Rows from block 3 of a small sound classifier, named by matrix and row number. Rows with one number belong to one neuron. Each number is 128 + 24 x the weight over its row's rms, rounded and kept within 0 to 255. All counts start at 0. Numbers have three digits each.
Before each neuron's rows are labels from the 100 clips, of 14976, where the neuron reaches its highest value: "loudest" is the band of the loudest frequency at the time of the peak; "strongest on" is what is common among them. Only what is clearly more common there than usual is listed. The data: chords played on synthesised instruments. In brackets: how many of the 100, against the usual share in percent.
# fc1: MLP up (model.blocks.3.mlp.fc1.weight, 1152x384), inputs 128-191
# fc2: MLP down (model.blocks.3.mlp.fc2.weight, 384x1152, transposed), outputs 128-191

loudest: 4000 to 8000 Hz (28 vs 5.8)
strongest on: dominant 9th (31 vs 8.7); white noise (28 vs 7.8)
fc1.346:125137094110167141147159119102153133163132095135136112162109054168156092136115134134124113128120120147125161150109125151160133167081138140062123139097115154122143112140129115140143137105125116
fc2.346:122132133180130114129081118129145173083122120122127115128151175121132128121157124124139145089120126234084099131094095140190120152161153112155112131154145129142106130106164120140153070155133133

loudest: 4000 to 8000 Hz (26 vs 5.8)
strongest on: inversion: first inversion (68 vs 30.1); text has "noise" (40 vs 15.8)
fc1.103:090150101154147119109118097121126106121133142114163116142135073123142097112140118119093121118149140153112163144130130103166158105140129150133113141110181111127135105136145114131141114101088106
fc2.103:144118107231134134105107085141127130133118116100132101131107173110138141123111126194110163123114131179121158133150130149167109128149166131134147137133098144157128112167080177132129173126153141

loudest: 500 to 1000 Hz (43 vs 17.2)
strongest on: inversion: first inversion (99 vs 30.1); root: C# (34 vs 8.5)
fc1.751:130155084152161142136120115161165195196090150132130144141091170141119143112123163143172146109112104132123149132128127138147116140156120139127115146102139123139147125127109125146200086125089139
fc2.751:058140177132152094148154151094108064130152159153128099118117121098135118100090127123175125101110172111124143145117149149145109093116158163078132140185132116141189105119102091100096130121138097

loudest: 250 to 500 Hz (62 vs 32.4)
strongest on: inversion: second inversion (90 vs 30.2)
fc1.108:161130100168129130135091123143093114081128145133113136135167161132159101179162083114188178146093157154074162065119137143167110119141130174171134137106161153123159147151122094132118168165081159
fc2.108:131136173102124094126122150099156097138129082118109119121140125133139153106133145163102088098161085128138111181148146120141160132108125132098133094107084109161113102106090130093135117120122163

loudest: 500 to 1000 Hz (37 vs 17.2)
strongest on: inversion: first inversion (98 vs 30.1); the note C (69 vs 29.8); root: F (25 vs 8.3)
fc1.738:152159108136123138137140155132108142121109105128109114145111097125096103134153136132145134077130118127157127122138145144129146116113141115152124141125116131150122169133069129083130121128133154
fc2.738:095122153111147150118159123096130106163101078130120124139143162140143155133109114135127117099144156088122142144102129126153121137133066141129113122141137103086144151130138127123134168116097101

loudest: 500 to 1000 Hz (37 vs 17.2)
strongest on: inversion: first inversion (100 vs 30.1); root: B (28 vs 8.6); major (25 vs 8.5)
fc1.216:129152097165140136113131149080138151159157112120133130155165134103127153121135147120159138130145129111146140103116106144104151127155152109101129072169124149139109164150111110128098139126108099
fc2.216:096089148114149124143115153155139131113122093156105113106110159129112097115156100157094156116112140084143119135151130119171169141099170129099161149117114135145105105140135163149112125117129133

loudest: 250 to 500 Hz (61 vs 32.4)
strongest on: inversion: root position (100 vs 39.6); marimba-like (33 vs 8.5); root: C# (28 vs 8.5)
fc1.264:079101135110134089125134134158107110114127079118119108142145165069094129162111169109116159153113145160107133138114099146141128089104129150150100112115145092133153085109116147109104124158102192
fc2.264:141145091102099166125117143114112131145134157149123121139127129143102135125108100150139085102103142138129162102110113151154151133195140122150183135150139116071091156161113180157160147129112100

loudest: 250 to 500 Hz (60 vs 32.4)
strongest on: inversion: root position (100 vs 39.6); arpeggio (87 vs 50.1); marimba-like (25 vs 8.5); root: C (25 vs 8)
fc1.426:119149159105114134117098156138166078148136116106119154122110170091134095111125092116117149182047110103103129132149117117119089139104140138147112162128136087131107157160119118136135117168142131
fc2.426:137109084088130105122129095116117128095105158126120152146156091157081130124127154145132105116146116158134144108113137153124136146134083141123098073133107156117130123136153116095133146134112090

loudest: 500 to 1000 Hz (48 vs 17.2)
strongest on: inversion: first inversion (100 vs 30.1)
fc1.408:100122130167108113124145157103127180157135101136154125129176147099095126130136109159138115119156128100148121097107074099151159108111162112096156181156138121109146138145128156156107129141121137
fc2.408:151110143116109176097096145129122128105113128084104139080125116146156146150134093147124101112143101108157115165091108120088139174154099125110135142080131145128129139153110141110172164083130095

loudest: 250 to 500 Hz (68 vs 32.4)
strongest on: inversion: first inversion (98 vs 30.1); the note D (70 vs 29.7); the note G (69 vs 30); the note B (67 vs 29.9)
fc1.169:147101143134114139127141139133101119146149140170120126138136113093093147120156137140126133143126129149162179103147098195102130146116139118133075137095114119095108109108130132094147170089069133
fc2.169:080142102079081144111074140132097101123098104138105124179152095144140096101137067132138140105132123118099099107158143153124122163131151142066120072135180133167135149102108106117138109109136147

loudest: 4000 to 8000 Hz (30 vs 5.8)
strongest on: inversion: second inversion (67 vs 30.2); dominant 9th (37 vs 8.7); white noise (29 vs 7.8)
fc1.222:141106133146145167132150110112149155107119129126105115132129104135161110110138113088131124114136097157163132143141150161127101152137132110129126128085170149113125100145128142159144179165095161
fc2.222:149136083178145145101150132114119109126124158145132125118129137100129143120157160174151117156149106175117163106068142158126118182141139126132109169140125117088112148097117108111108114106076105

loudest: 4000 to 8000 Hz (26 vs 5.8)
strongest on: inversion: first inversion (63 vs 30.1); pink noise (38 vs 8); white noise (26 vs 7.8)
fc1.634:114127104127168111089143139180155145142108153130158102142165085123136147088118169108088137130174131128104174184158155155159124176096137166105125126114127103095137140128150158156139110150120143
fc2.634:093130156123066140115118109116111142124122128132123112152124146139135111126114134158123141149089128167116118105116145102168130116141136106128115135171121143163136130086107073122110066078143160

loudest: 250 to 500 Hz (62 vs 32.4)
strongest on: inversion: root position (93 vs 39.6); the note G (83 vs 30); root: C (69 vs 8); power chord (44 vs 8.5)
fc1.210:108136149104141159079104129146124125092163123125148133140132100131136114102114137116162107119092165115142144136165118152127103110122144147107131137137124161134153094090163136130093152156116117
fc2.210:092154153088052141119139107116091127157151130154099121138157121139115092112148131147164103141133138110100164149155131125150145144170170119078156117135127108136151094135112116099151165134119119

loudest: 250 to 500 Hz (60 vs 32.4)
strongest on: inversion: second inversion (99 vs 30.2); arpeggio (77 vs 50.1)
fc1.720:103108118129114089109164112151091120125165125138119140165132137134147149126092151104165132151113113157132191136104161138126119159080109148142104160100157089150161133159128110156128163149159130
fc2.720:148116114110119175143144110145138148128116144127109086138119122138115148135129136147149137086122102087121086164139143098087118097160118107125170113128098103117159109164111121113117143131127147